config = dict(
    mlp_ratio=4,
    bias='none',
    subsampling=4,
    width=256,
    learning_rate=0.00099,
)
Rows from block 5 of a small CTC audio transcriber, named by matrix and row number. Rows with one number belong to one neuron. Each number is 128 + 32 x the weight over its row's rms, rounded and kept within 0 to 255. All counts start at 0. Numbers have three digits each.
After each neuron's rows are labels from the 100 clips, of 14976, where the neuron reaches its highest value: "responds to" is what is common among them. Only what is clearly more common there than usual is listed. The data: melodies that start on their tonic, played by one synthesised instrument. In brackets: how many of the 100, against the usual share in percent.
# fc1: MLP up (model.blocks.5.mlp.fc1.weight, 1024x256), inputs 0-127
# fc2: MLP down (model.blocks.5.mlp.fc2.weight, 256x1024, transposed), outputs 0-127

fc1.190:172129182122145070143130139143070148187151130079129130116118104105154118159148113129140125135157106129109077124109130208116105145172160122103081129141145105103167068158133155099119170160136138074120192184133123138152124090141168121143197023117156163154195112092141091122090094130166090116155110155116160167131102207123087124133158128129141179172110117193138163100079150157068162157131
fc2.190:158142102073111040144162051148176120093129093127125112117074117119123102176130091144133121154112172159140131166105070121103081108180195121137142127118132117103158123153098122166135143133112154135111151131071142133132106058126138084157155134090155151146155112154121129101153130098145116103127111137137128176114101128119107075147064135173146125164118105110107126141062121203126119083148
responds to: the note E (78 vs 39.9); reverberation (69 vs 29.8); the note G (65 vs 40.1); tonic: E (28 vs 8.2)

fc1.27:128125134129172109118165040153117131047127106096152156123144141166093143093111197094129120112091108158113103159142088150143121094113067142157076170088145145210158169125132128124121187080093139090100113134162078083162172060112119128127077142099126108191101127141142141090131134108117090207139172207142067146129140113183084102186102181165087119141171096123124129129127060142135126114145
fc2.27:152130104110092148159064172101101170148098137179176112145188105071167051157067123149214132182150146144146129106160107069061082134100131118141172133173131173093152112162103145195193122159132106144136162167075132104104097154171134161139139168124108126110160135183161145141172173132180152084132133130082178122140141135127154126092109115102122121134135093204150158080121186159097157123134
responds to: tonic: C# (28 vs 8.2)

fc1.755:118152147094096180167112141121131105148137105129069172109108136113119139134126173134096155141171102172107140108193126160116147137162105135053083105112139089112116065170108149152163145177131123139088153139192140086118132085198106165184100084175119129095155148060140064165117158159175091125128146112097071145098121116089125106108108123114096128126125172145087192155138175146133060180150
fc2.755:103108102106098184128121141106205184084130134134149130127076128105177100172158079053098128121117135063146111134072045115206153107102148134149126153167073123148180142110164193129075166142108091091185161143104099172156114172101163125137141141132137122184119110152147174090042083181147212135129179086142123111143148136123097103147124125178169094161121138121166123111103126161103099153112
responds to: the note E (65 vs 39.9); bell-like (26 vs 4.9)

fc1.279:088109134138137111168148056146141127084099148120075130087166090071135089132152120156151100122149114070087097138159122113097096151188148102148132163123140175067111136089066131098128087107137114066067091132114144130099105139096137153177091149169162109091083141090070140111121099165171068128124118147181155137126148201084078090110164141128123132144142159110098149161115099148078131137128
fc2.279:195174161128141165142166115130119105133142187150115134153121133214161130150153160086136146076146074116137129108091129133159195131111153105089105125139160114127043089104130160130183173106131166147168125140112134067166117086099109129131110126146143117145110161140146134138094107098168157109107087151121142130126061082176104128165141154152126145198130143179102092114165128118064121072092
responds to: tonic: C# (25 vs 8.2)

fc1.595:144130101139143198098132042195171133181137122112110104116138149158131148111122170115123151125075110151127073121115120086099132124122110113158124097156102163117116122105122084085150170141119086127123124096112047147209112153150172141114134129108087106133101095192181105170135118196182135110094113173179088037050135142118083101147077124142135145123176169152141178108106138105091137111143
fc2.595:141118147078093144194142150111086094114142196138164135178137132082089171130129135135185129140122103155142146098138183170164125114119182115119147119101163115148127127141143179160151085122105145121081176184119159034063083088104098142132121105129094137102136132088113207037153125175145154132103157108181162171170129168150185153122149097135155134091154091150130105094131127147141124094108
responds to: the note C# (71 vs 40); harpsichord-like (30 vs 5.2); plucked string-like (26 vs 5)

fc1.324:086034135096063130090142046169113121138128081142089115125148115092131122127166147085108096141110086140132094127138113134100137103126073143121152130111066126147097096189191132099139131153094172148179135155176124098159143033156125126165144140151107110109145133138173110123184109168168127136079126092145122142123130138126140150137132109130083119126093130097096145120105125089115173144146
fc2.324:081056084120075167050134104170149120123181093149108100096213118077130171133116145123125118151117126094150115087153117079131120098144094164089172128126101110146099129155082130103091081072098172137168127159141118102092131058112104098114122179125087153103074151152159138147133128140084172131133159084096048112096166114107113152164138132141133101101163089099159128146163165137134146109135
responds to: the note D# (73 vs 40.8); the note C# (65 vs 40); bass guitar-like (25 vs 5.4)

fc1.722:135131136092185079212176172101106150201092118177151157145054169126109131083107172122110131167119125105108136106129109101043126178128150103155076048101117136143106136145149109096132160074131115097136122124112079112091137129083157136116144098079158137163160100123158137135173101138128078135073151135171158125143177093170113145141150159111117151140135156158122121133078113057113126096065
fc2.722:110122040103186095110115113131197149179126154166103149136126176223075085101096133145170144144175125113130118127103111094139110180128124089120112173080092122125083127111115095141160104144113122098079156091113057146114125153067121086088118119100136100148147131156145124126113110160090125168055178138143179086168141146200158170115092166174123142148152126095189116124094126136102116119171
responds to: the note G# (75 vs 40.4); reverberation (66 vs 29.8)

fc1.513:123058156140128148119101083101130101108112044134099120135111117123175119140135112033086183162092139104116123164099066099139167084150106244139127105135093128121114138092128068140132090081168178121127140110157102110091120133146100116184116188159139158124122113156125143139129116150097121149114138094159108154095124164136089112092086091162084121143078162156139120122100133154067084151125
fc2.513:092126111131131128164132155123128168140076163156082123087137162142113129082143186178157139122157124159164182065123161106075080169157120055112069074108116117122086117170103155107119129149075074166182108163094137151132132120086114154073140122089162122140133185128129087108176108133167158064130134168087148134155147110137156155168156148092104135135177147128089132145120132112157160161158
responds to: the note A# (78 vs 40.3); the note D# (75 vs 40.8); the note C# (68 vs 40); tonic: D# (29 vs 8.5)

fc1.115:091118182066072133153136138146127120081108133075143138093144119115157157161139146151126114116116133140162119106139209167154129113122131113108168112112166181122113109181116112131120137144119161136198118133129148114137163084167172122104167110156117184090155188105111093128179137110130096132160089125114095101102072123071155101110112122098116125129103119086136169141146144100182149141080
fc2.115:118100135238083144133093102091140136182137152135121147143176110146123142110194111120115109140114157144168145136130104176138095075118140138146170147114161075130168129122076192185129119147118043201101138144136166095115129099141106090194108162114145101097133142126090145064118128102150168161239093086112115169123073105133131159111095156122070117161134087146109103114152119230164093129143
responds to: the note A (92 vs 39.4); sine tone (34 vs 4.8)

fc1.421:145095154131080097100100171098106145152154094121072168163092167180098146118125127150117163074147029176109108113112171151070163154139121153065119152135125149134139105159062108118113064172166121139127175116165133100134105112194142119206147140150088114091187150098145083138109141141113039116114125132134155162099090161118102121157085123148103135103108136075130127092143085127094115142128
fc2.421:111181103068157150165158102167107088096129112133116153150103095052162131158171119095104141129117196116119142110157125118175147090138182149142076165118141134176079134134167106166144109108137173109111096175126144066149136083152126129134165092112082117128093087141184173184120095208161109196132176097102096123183174087145140110108144080114134127147085165172106130172162114140165178161160
responds to: the note C# (91 vs 40); bell-like (36 vs 4.9); tonic: C# (27 vs 8.2); tonic: F# (27 vs 8.5)

fc1.344:129073128109099138080126115133161146141113120120188170119111109090163186113133180129082127122114128110148142153157125127143176073126100122099136055128150142185136134115185134086140219113113191062191177153129148131167150102138143142091164078132162131104111121088192105146168104081134129145146117132111103134132150128121091072132139151130099144097087135148136153134112133133137204124135
fc2.344:155187119093137114147198165127124144143108093094083138103054123151132138192103163149102119161108120149141144141091182156124090080093163081108153164075197139106120114070157122129141087199117139088086129115133148170137128205153119164116107107124142129147154155131128100111111102131125052156115142177182103128137086149126168165110131147108182152126166107165103165153085122198092136132191
responds to: the note F# (99 vs 40.1); the note B (69 vs 40.2); reverberation (66 vs 29.8); tonic: B (27 vs 8.4)

fc1.498:158135178125085098114173124148120140070118108097153144160107120106166167157201141146144119079075163161159119148147110191167172117075145126147171125151185106115150140120131125154086171121121086107119102137122145153161099151205141127139154123132145096079138086125138153096147146093149115124175078154135169148129079174075072073139133092097136109159073095117114133118167096168169100146153
fc2.498:140137128146140135127069142086142108120185182166120144119135131177138105148107114094109125173131146093120115156105108091135104109100149145076186205119152166089146112125109099143175079171114134173085136083118138125061142176178071095123124102117154167157125175161069126114110124184171095125148120151217112157146048111125165124087112111201166149125108130189082179128110136182125095136150
responds to: reverberation (69 vs 29.8); pace: fast (62 vs 32.6)

fc1.433:095105201114156088115173099175099138145112112071130149134106120075181153183106126099129161145133106062121096134135162150163169141091134152165088121134137121077117081155160080114148151090154135161155107144119093106132155138075172162140105109136204169133154108087156173137134080137107099119138116125146120137099134141106136097102166172095083136105092124206055121131161132110159168182109
fc2.433:132157086105110110132162149091136068095149150144119203176063167136114158119112176142125104124159114131146125142136130117161121129188098150086176095126164130116120140104111132141116085107140137132129107115152101130114166151138092172105090169115104134140166153092156145114123147054124075104055132136134160150102104107105091078129101137159213145123158114143109123117143108117123058185120
responds to: the note C# (89 vs 40); the note E (66 vs 39.9); square lead (33 vs 4.9)

fc1.751:136151135107144144116198089138071116097121101056114182104121124174100190094103169162102133158124159137166170129095111139168135156088119152121157131146132166149117138128086115142194066140122108114107178160140150107086165139109157153081103057150158125092139194069150109153114187134162086102156112114101092135138129146106067104131074089116102154148094143178094204131116052134113169098143
fc2.751:122199090098146191152155109124135148111112131111120112105150124201157125144147135119165122136123177156163176095051128152087144162147107149139156115064129106075189124120107154113124110170103165119136131135114134066059124121143159141105155127113096123108159123185113117186050171138152198096130077099091133116161105168116079151151103114098106108145119155071136181147143135136106130052208
responds to: the note G (75 vs 40.1); the note D (73 vs 39.1); the note A (64 vs 39.4)

fc1.29:099155098112113144118162155137120123163167089104168091131110140121152206122134183125104151131114176084067074095127132125155111108117115141151057136124178090073086109106126147137116066110135111212181128128125111098108141123117113118124134099110130140171166199124109085157144094077180134156132195090190117119161148134128138089133172126125109193151154087148132140165114111200143147174124
fc2.29:092122160053178203130078171119141098134104117137094126109089169104146064158103129169167096127136105154082133107083140072151150149129111125150141134081076092137161088142133114159119156152112170178138115099202123088084119120148167129114185106168118153084151151114133115186162155168092094120140175159059115084126144125137132150105156136138107119160134183164129219080179117117155139080137
responds to: the note A (95 vs 39.4); tonic: A (50 vs 8); bass guitar-like (34 vs 5.4)

fc1.119:128130147139105129140158121152125151057085133085157113162148116108189158153191181133131117082061171167191104142160109182166126126088164113137132129134147135107131146123110121136095193125115060083126085160094150175167092136155148131130151116140137111090120083109158094090144129096153130113197077128131161117110082164064076067126098094074119106136064118072117105128135094151183104132130
fc2.119:155145103171127135134109130085121145116204166149110153118147139177137120169140115107121111162121181107107113155097113136155112094090167143087186186122170148082151121127101109128159077169128109168076114088125147117093129171164074109142099099116182180112141160161068107109091147167177093132170090173204128179129033136106165143099087127171156161127090088177085161122122120177123079136158
responds to: the note D# (73 vs 40.8); the note A# (67 vs 40.3); tonic: D# (29 vs 8.5)

fc1.137:114105101058112187152176061153161143124113104146144133086111087100118091139166115151166161092164104091177094085091105097159142131092196150154083210127130181138151137148110179112079084153093095128153109143112168132040115161135102189151162130135124121080167163133127110169217083170134152116099099112176170128087113136176141115104105150169175089114108147091141126133184142212150074163132
fc2.137:137159150170140103122144134117098138115150191122110125143176098137126171142144154098138067120123113124103183139147177164074146162086122135072107120133110093117099152167129077103153163160153135068094086159094128108170115094152126060093082155123125146124100120116078136198075159079129160177117134101126094139154138093132133115168115148106130124171170160185137168144142114129122161107159
responds to: the note G# (85 vs 40.4); the note F# (80 vs 40.1)

fc1.63:109125212111100064149108115138222078179168118099200148131138113075142143101132120119139127085103128129111110127144173150123159157107136125125128100107151161132108094150118092114100148132132145046219137157162119102122150073161192118088095122142093133074144163115177159144120146166108142150093114120108118139155112126122136105086136117124112148152100134108176186194135179097148160130092
fc2.63:091095155125066168101121094137096095149107152148103112104089158165144148141120183134134141116138136145114085128073127169093148126157146125140111131121156111146098084133173177193093125130116120105154189140122089118185150203147206094118179077156085118122160152084133052086190109137223170040159132138112156150140157167112111165136128136145057138144144145135150182161158153175109157114148
responds to: pink noise (25 vs 7.4)

fc1.480:121151125128124104116138147112150111149116138111160134085137104111159157089169147094125128161092138105137062113152152149128111090086115149200187099186091133104125148230177105086171148212092118150162145130125109088168112082139153059109139091110225127147105145128104155094194096102144152117083120111170103118143080124156147121128106139159117135163126093145100127184125122097089198145129
fc2.480:134117149121104142170102155134091118162098112147121128117107165149121103199105118130087139118173119139131142084085124188104095175169156141087110189038137099178130128096066127132107145075162103082133093140177132122094136132120135159124145148151056142089203150108170089099121149167117078117130164135107190122143191130113112149110132110088109162086079154088166153079127123156198095088138
responds to: the note A (100 vs 39.4); the note E (74 vs 39.9); square lead (28 vs 4.9)

fc1.366:114073106122137084116110119096133114143127141156150177163125116164155175109135150077094156183175145145097147144142095102059138092162127166132080052134144119194130100132132101105196179096121178176125189118096098076110167135103110116130137129090159173144135131099153073127178103106184096134110140141139129122115171125121112100129135111137088127114067166184150095136123104132105166123102
fc2.366:021074123148114131125141118135092137128063098110117108114103123167114110172148152164137142110148118164141183152104204149143149079109111070123101099084186119093092118086171112123152115109160149091172116121142170185163140122118145126168112082117146093102148158109107080155181073134109110172121132138058127160117120158119143173160176174080149125096120122183145192116118098181109198130168
responds to: staccato (72 vs 25.1)

fc1.228:136161075118127121134137192117166133114110122139150088121143145096179107132187124077107124151104148077133060128161143126161126082086148177168122076194117140115068157166184097097164092151107081163135160147105101095169096115151156077081125091087183117199092104126079140091174071133173165121083123076174161131136106120157153126109125141137145132170137068112126097211112145138150203164110
fc2.228:135128183128148154145112099107102120151117153113111152149132118141093123167115114133138100121169102169151161107098105164078151205196163131107116211063139076121169088099036115148105151113127132135124114126149160117091136159137092163176122142138080130057172151146172116132091170147111073153140136162089143105112106133067105130101136102097097136086100223144144172044141065112156085074195
responds to: the note G (73 vs 40.1); the note F (69 vs 40.3); square lead (28 vs 4.9)

fc1.585:170140121113146188135108139111068080155173078096077140071142152174130151153136157133123180108091092137136136113154119145125141128097114143104165141124118115059116090140124131108135137133119096114119127159222148092133140132170097170164088095174100091093137138110083118172104128192095112100194124053138071160114136148129109168090180135088091148112140129120089148160117137119091078159131
fc2.585:135144183077125211140099120087186156146101132143111156124066163178111175100142196120119137082073095090125104111127129124148152112090094120131111116106089069151170120181105158105134127112123080134195135162163162166125147129076188132120120115142082092118169162091138124153109103128098188086138178101097123193127095156127096137138122186103102101126214126100141141113144111139109114174128
responds to: staccato (55 vs 25.1)

fc1.510:098116189075084094143135102126095101136121093141108155096153158099170136122145092092111129141121156072128103126110125109156167147149105201103123081142180130096112149172111102147121074122137124195118138082174088095164120090181157104156151101095140166130156108117047163190139143136133112114131099168079122160114117161099125084094114114154129126196093141132146187112167097148147130159107
fc2.510:085156117094101150122171115103166146098078136111104141145128131116141128134080153133134119065090092132111151112165210169129134087096126136114117131156178146085117149159147154154171104188109139115093142143133108129129105096157140120105156145136097142066121142109071082117135171113133101105172075172067131185108045145110127110149182124104150113153104133133163191159185096225147114144151
responds to: square lead (43 vs 4.9)

fc1.205:221112091060137118080094060126164113130133097145157173162116151179086165108130110136136105100142074097103168127120129133105143146112088134135189154099184166158111166134120145171070090148082143138174117084112114100122122065132084171121161103117105123133117095145130147111069083118105121136162154207119107155106056148141157153150179113131134163097156147148156148096123133090172115078102
fc2.205:050150172157098117135172157110122180133139173092077160099150096102086077136148144140135148180137199172076125134156120130101107149077130109146102157136107099111176158140132095116176130063097120081085095159103110143160198143111141066098119132166122128127106154064083203167160146125118091112138173081124123070155137127124131061082136110140131121110129140152117120139103171162109200109105
responds to: sine tone (28 vs 4.8)

fc1.536:121130131122054155138082146132110064156198143131107156091156145136142141161193102133113105104106112092125109084133157145167136130176057151129127128117187083104127092161105156115131107135155174197075128142158161093090136076148157152078090107109115170062134129126130152134140157114124143086162123103136110138081130136102122146092136162152093168098123101178142152076170112120106093149139
fc2.536:134128119074219159106185098156144173099154076048111162173101115106070116105113135135145091087115144106137149159136099098216129111054160145156087137147062203163101136114149096118160165153155133078106119137122094164107149146116093188137102138188151055100072156170194161106126117127116094152125104089144185109138136121128169093136088110117153134144112171168100090157138145143118139147146
responds to: the note D# (67 vs 40.8); tonic: D# (38 vs 8.5); trumpet-like (35 vs 4.8)

fc1.305:124130097124155125094123148113161134121190170130099168126155079076159129117104181182128105138110118172127104123171084182119158063132188116134102152099105100165101139091147123126116152144222114109148140113127117144111159132148143098157115099124162139094128118149071115156168135207124135139087144102158135117114172192098133092088122101119100095195149129098125084148102140111134112159159
fc2.305:133186160155122103159128173156135126133074132162192101149072183152093195131167091114141103103149154108182092169089174051126143118182092134158162117139129103112141115201113147124135127191155144181150123101177133160133079089122122216116122152121127188174123139095193102079073082128138145143082089089108156129082114123195105117183134095127130137123143119101131100068156103162121158136147
responds to: the note A# (74 vs 40.3); bass guitar-like (34 vs 5.4)

fc1.89:120065151183070055078144118096106087152192106055122173130166177142130232139119093172129162130143102064128104120143125183120132122081082122105165122143210192127104090149062162135116107158129116129204133116128139083111182153146137152114130151112139143145138209079130167111073106126126158115135133095142133100140160090123138134145178134106140164112128098093144086129132154124096143171073
fc2.89:154071136131141159106110083149072133148150123103106138118144118146103089136211163078098122048146123114142131183111073169107137088108121109152160142169105113207156121155102111131117142105114114118094125141154145109127173091148078153143150110146136213095169128136127121134124124170131055172182046113137151181087087130058191135164074147101134130129101152110120071184145164129121130155168
responds to: the note C# (76 vs 40); tonic: C# (50 vs 8.2); bass guitar-like (41 vs 5.4)

fc1.331:196152182112063028109073164116186093174193120111193124133125104073176156091173121126084133079099135118112070079146107118082127091181081143131132088158113093162122126182150135128089145092138104095161201134144080101103110092147168117102147152116111090112118178105140140109159147151161176119120157090196138126129125151174114113143169108139083143193123144087115151153122157160107129137103
fc2.331:119117099094147160109073123117167090105180119179113157112136170106102102125079127111166123113124153102138127127115089085116182158111082166153134149124104166187158136093117132171145157172126110142074131097134154104093165192129151187112117150178112117075102142161164160140149148133082080174065129063108107110157209096106137115088122094132119108091111110126097097156191135081175114107146
responds to: the note C# (75 vs 40); bass guitar-like (66 vs 5.4); tonic: C# (41 vs 8.2)

fc1.321:140120090114132143107221088103225171117131103131191096151127157136146098079132073099119168103142112103134080131114093095088139090065109092178081127119150169167148158099158131095106122118089120152133148143140128126112134090156116138101159156131110159175117148110120164103102053118124133108100123145142084107125128159081106151149179123147120159111143118160117153138103169120138087044104
fc2.321:106129137132147129148156117149094151157145135161098143134146149140153091145104140080190120125110128119096098106131152154158131113104183125044173088092162086072100086113147113186123130123088126075147144183088199114178127155124146097130068154176138090127118186158146076169129174161145153177139160132166175159207157071154139089123136091095170075128111141140169163079126134154109133154097
responds to: the note E (99 vs 39.9); tonic: E (79 vs 8.2); the note B (66 vs 40.2)

fc1.450:157106141095059089103142079122115142083110112057117118149091111103165124173130147095077173132090186105134099153137099204159114072114173153133114149126109176150150136157158106097136168115132160069149126121110128119108118088137160140136173118129099130175148144068138122161152068129170105134107144088153103167117169181073081062114146149140123156135089141144138131141122085145148124180141
fc2.450:122082076134121191116028112117120131103169162104149173101147160150127128125120143180136096123146142146147172094164120149115080120186084113133149117107124120143163141170070155094154123166079104146135173122120119077156125059098149143131112180068133104081116132155186161124215156094105159116069069091084136156162136058074102092115133131148165102093129098098158145081125140116146085114118
responds to: the note A (100 vs 39.4); the note E (86 vs 39.9); tonic: A (54 vs 8); bass guitar-like (26 vs 5.4)

fc1.59:176115170082135159132088177094171137119127106092096185077089166119141130104096172132083160100093094081094132117148114104154126111097070143128064106133127145125100135141134081104140187079194153045114128120171139104107198140188113149055128073118129148133153150160153150198158095149105104141149127124164156117059109160100104125039197156155107180143106131179100107062152130182137062189127
fc2.59:092132093092172150139131106136103157159101118235087093091157099154114158160094134108122077195093138120153127095148122086093128170122129103142169154112155141113129140090085179092137103139124123146158158139087095099181101161108140121117156104108120149184142112109147046197154082183138143129080165167130128111084085128206124183136129155215186118110161056085191147141085113072092135099112
responds to: staccato (55 vs 25.1); tonic: F (27 vs 9)

fc1.654:119075128147131147133086086101149119137085102175103128134119123175187114116138138016115226158141135147105144139079051109089143083151120235085121132111113112148128095115154079149149147095197142174101151099139104077089134148169142103177128149106129168127182119132075116148151118141125124113142132090172124143076113137145089123120122123135073123136087172141098110104126123153072113121138
fc2.654:087079098129127131150139137095143152122136128114127144136158167127111107076127138166151185161188163128176167105112139101044091128153131041087095066128113118100067158102107183123105113092114108123179103136129146212129149131104081113082123105125147077131119173162137151124142083128118147123089166143079165149154154102103146161165122147151109130115214145187116156114108104178142131148119
responds to: the note D# (90 vs 40.8); the note G# (74 vs 40.4); pace: fast (67 vs 32.6); staccato (54 vs 25.1)

fc1.371:130101169112075110112148161109154091135123107115055152112115086166134185109062156117100127119139075090136113148144218143147190179111093146108121128140120141147184152119113111105148119129159155110092122156128135098137166154099166170117126126180101153099135132071129057165109149119088099052137132170085089163093177157060096099124177143195091127102069148138124173137136122093117117187118
fc2.371:182102198112156137092150128146082102128153106064137127136096158166084148133068125115125066093159139117149110119155096102152121189119103135140123141184118081164172072178121138179107109104178153174136163143130090089141170147130135181142112112192103152168143118101134129145084177145176161136127155107151150075166139151110070129087166080134122106200135192170077144115148072105132106145082
responds to: the note C# (93 vs 40)

fc1.363:104138138077155139145153187152189163104099095091126159117155131119115183135098184141156151162104135126122076141135193124144125169073067138154105057158129114131135111141120147136133089189133066145101176142163140123152150134093145168133101108204160120083141189108195123099133154170173134105127106092140067140144198138110164083118156116153080115147103135116104175197182115140138122128132
fc2.363:080117164117121123178124181081202202089113154153121109121147156180169119111101115095127124146153159153178138141118174128099140151138095183147157122165124108142177186090146136111084120168110089168143094120105091117113095137110134170122144203138153128115178132204106144091096182089113130126081138138116137076111220093102129114174124105109126077098107165132120123142110085134165093095142
responds to: the note A (85 vs 39.4); the note E (69 vs 39.9); tonic: E (29 vs 8.2)

fc1.348:153152152131112133139159095101062096190174161102065137094148145132136147174107089101054145127096097123091119120144105124128130110139144136098140151102129111146134098142145103124121126113204136163175124137140156107090159132171101174152131122113088105114210140082115103170063104156145126099176166072162075148112138147137116159135126182097084184125139173129077101167106127153097061160129
fc2.348:098092159089151149143144136055187155144084090122119158130103118132154113099095168068074136116115107118113135114156227118122124127092164128118094079135100187083088173128144080152141136080137148069133142147125088122127096158124161071107116118180069143123093131139125106118143138161113111082128181177061142151080122105147137140086128141164127071110142176128179128139168106122115120163070
responds to: staccato (59 vs 25.1); tonic: F (28 vs 9)

fc1.368:103131174104135143131111114153133087042066060071128119105085087098139090163126114100138154132076126127117141179104141183194157080137124143147171145127092172051163155099132104111130168094165168100201091116165125132102159124117209146163153158143166181129169174149114134143110159073089139179097141120150096115101144175095092077128080152089153109101103147152123177122073097103131135123107
fc2.368:170137116177116137163115149136091145168159198131156127111149166130165155117167177139149113117129168160152133084160118096080126106107101120119147102103164106149108101162131221148136108162104081160072183182112144152184133084123041177113085139095136070128131132126164115127155120131163165109187062074177117165136086111130136150140172126144103117165145098078082085152155140151134120168174
responds to: sine tone (40 vs 4.8)

fc1.577:105096119100121150158145130157148106064117124078165105122156137119201176124138181110103132089096158139161128123161168127179118095100148117108149099110151178125121110126113112111140193097115166051164142161098142121170158085119178129095129123116122169084142143105178085154195147109127157150139087096147097107078084137101125091148111136083111096114088134091147172150117120097157133129089
fc2.577:154134119179139174119151114095096144179123116102105126137148126165112153136130135127116114138121157153134125110090188184106079107078182108118160169138152142054144119089089161160165118205113071153096130145147146134134090189126092122187078148169151109113144129161081122050109128125152151144180109112141131142134041127120153190077121142099090114118143095150097098145140120214155095122174
responds to: pink noise (27 vs 7.4)

fc1.505:148149162154142102153121132107097168096109168072113117118103085078170158105107097170128125118121094153147115138135072175146165112180142144091115110163133126080165091139172128083093154190163160103117141150136153133158101080167142143188187066136172121141131119078162131140107079105139114144140095138123103161146112185091093105133135119120107169144084183194109182075094121134074094118133
fc2.505:178134130084110071115179090193114138095141143026151098138127114106164109156088152129118130110112171144133137181130110117130101126155156120112144126133158156117186109120090117103131123141133189111118133149089165114178088112153145093123201105080131163150123117142108108149134149096160081074158057171129107134125080182080085065126107090158128100180104128117160167113103118138123104094143
responds to: the note F# (80 vs 40.1); the note E (69 vs 39.9); reverberation (68 vs 29.8); pace: fast (64 vs 32.6)

fc1.731:102093101112134120144109085203121136114095186106171110161121106084154122115099123085134136127166101092144082141103121147090187115110129130157145163083096096101122063159115123181154180129110119102156121124191075122104171171152196129179082099167123157138117105100180191123179097175124167064099164112094148130115128117099157145076130140124065122111117172138111137095162148152128160149117
fc2.731:151156150119118131155088184050124116129155068172087113125137112170107111115206117129140125124120164193115152114160167132121065127187152151099116085157119142144110194123179111068111110117157139140095147118101157125125072088110088133083165184064120079141122131164078097105123151080158090169129089091164121113105159111138081112160133096129187119137112088152113101148104125099138119120135
responds to: square lead (28 vs 4.9)

fc1.181:100097173122080113099137069129063064156135057098100136091114106138119210152098154148056137125110171170094142126112166175146124136121073133131174128070151165117172086118109114112141121096151138121202118079132123089109158148134184128149144139087126197121184135109124137203174209144168154082098162149195142139126126149136104147065132146166154145146105100093128190159127102094086090137093
fc2.181:129180112149100110037195127120091098108143149121163177133109098088121166096160098155172108119095132102102149113151102020135150108142123122108127133126189115125139067114104161221115112140140109135112184132123142115126148082191087159124091121135107107051082162094153125172142137142183157176212106183169087122123060132125129108144089096104108088183137113149126152126138159150069092141137
responds to: the note A# (86 vs 40.3); the note F (75 vs 40.3); bass guitar-like (33 vs 5.4)

fc1.526:093062136083091146100056125103127132202122142132108144102094113060173135153139137129128100182133097105154200133152147101117132069151128140123153147120120160123166135149075125162105100107150117048129112117109124120118102074072106157101133142132108115097132109125154177140117078131092135152095110085144143098073101157132145136121160168142105140152147137094174146154158123173132086091116
fc2.526:127166138134176064213138177180046127067115151127144140150127137161079164100124169084136148124083134184142104126129140151110114103149083136149112133098090138167089142142128123121143077141130128143098121141164090137090164123164167080117170127121112171140112122074123137130149115168098131112127120131130082116070137132150138128122119140155136120046143120120116085052047118123145111149144
responds to: sine tone (44 vs 4.8)

fc1.326:150116152086180137143172132119083117140096139157071211134134170139119108073120190133090113171099135074145126112172138112146164196128144123099132031108115156046105100137112113085129214108120112125145123147111123111127154064081189181101093081095192147128175152075104098126080096143165144139142099148114158118073117165135105137110113177083079164146122140102113145083112112073105131120055
fc2.326:176187019102166100161173127095148147117131132183137126171121144178133166120118027167140111135116191172157110149061125164112117184141148157136168150125125112105117099108128125176138042151070101135090122098155132097114110176093163057127139109119134097147182138132107164121085152083126129134077080186133179176180151177163137160118084124158128143112135164104117130146089119172083119111119
responds to: the note G# (81 vs 40.4); tonic: G# (49 vs 8.9)

fc1.593:138109123150083131119132118129078119165213133108099166139125193163120198083128123156075144093133071157134150091127098133104108147131093146087110125142180125136122125148050146125089045158117140122085155151170137096103166117143114199117114129152089186081139160119075103167072189095154126158140110096118152170080121095115128142132084126109146164133138121086126087102131131195086119122097
fc2.593:134103142138093120127077079125083073059151124107153108129205163095164116142184130068090176096150186081170126148126106145191147062109096164146144117149124121179094112140122089117112105080111092104099101115128124116144157131097121165093135159092092136192124090115185169154112122223128142143090129055159136102103177114080105158135117143101151108146144141083159099181117156065156117157125
responds to: the note C# (73 vs 40); tonic: C# (42 vs 8.2)

fc1.618:128165096056143107153150153191157117156118148208133147162127142131151119108175099061103127076121101096115113115121122188123171172148133172126102064099156113132138083158115077113157151109119104134088138143143083064076134127146195134111140090081097172117169092115096111154165125132136091101120130100105159138096144147128099129086151135090091177137084146146126103095090096093121131139133
fc2.618:124104124127150127047195133131159212172192108151141145154118114175077142148161103129099065124107090142092135136131127129186075137094180122130142183136090116107074154078136093114140116118143099065199106117113146175119104155107135145117101158161138075133083108153123089054116144089122089150188149104127188156142098088094151137106119117086159134135149095159135132129145061191175097114140
responds to: the note D# (100 vs 40.8); tonic: D# (100 vs 8.5); the note A# (81 vs 40.3)

fc1.237:116148151098150140115137110147121040160168079031076117136083139123135166130126152156113148115094140125090107133135131146142149143132108128164096146098135124128161053139126134094149170145110158133099134163165140128094147103121141172160098118120154159147194144087148111163126143150133113177155141067159117162123115173117105128093152137116102197139124104125108140125127113119120139130136
fc2.237:141133131071147145124109141144112130120123111168128137129136146117134090085123122157155093173132159097135120109137102092185153148142094116169072223160127148092162087134100188164186134112129124114132155147146128175150143153152112136117120111079113120138146112096215150187156097191116084123068137166145179140161161129094141131095107168150174145115163071122131190119094057126143130158212
responds to: the note A (89 vs 39.4); the note E (89 vs 39.9); tonic: A (58 vs 8); bass guitar-like (34 vs 5.4)

fc1.471:182152125074129092105151125125095076130095079184152117111120177158094128083126092111150160082134103133119155149095083114113116154135095117137131083072140105156153108184090111117124122195131136105108157121131136120129176139108102130086129095130136111123084090112073143191117140115122078155133143193162136116171078104160143134192047133083101093115119096125123105122166133067192165067087
fc2.471:048080081130160114093098133156135125176138150127201118136040128094154092152124145106138099191175131130078135119120131100118134074103078075131132189119142137147138086095188073114155164075062070128118099127090086125131093149142121178073093080135128093123130195128145077053137103149158132133184103122070135129129156206096115137128201134141130136175075169122139133150108161186117097190160
responds to: the note A# (73 vs 40.3); the note G# (72 vs 40.4); the note D# (72 vs 40.8)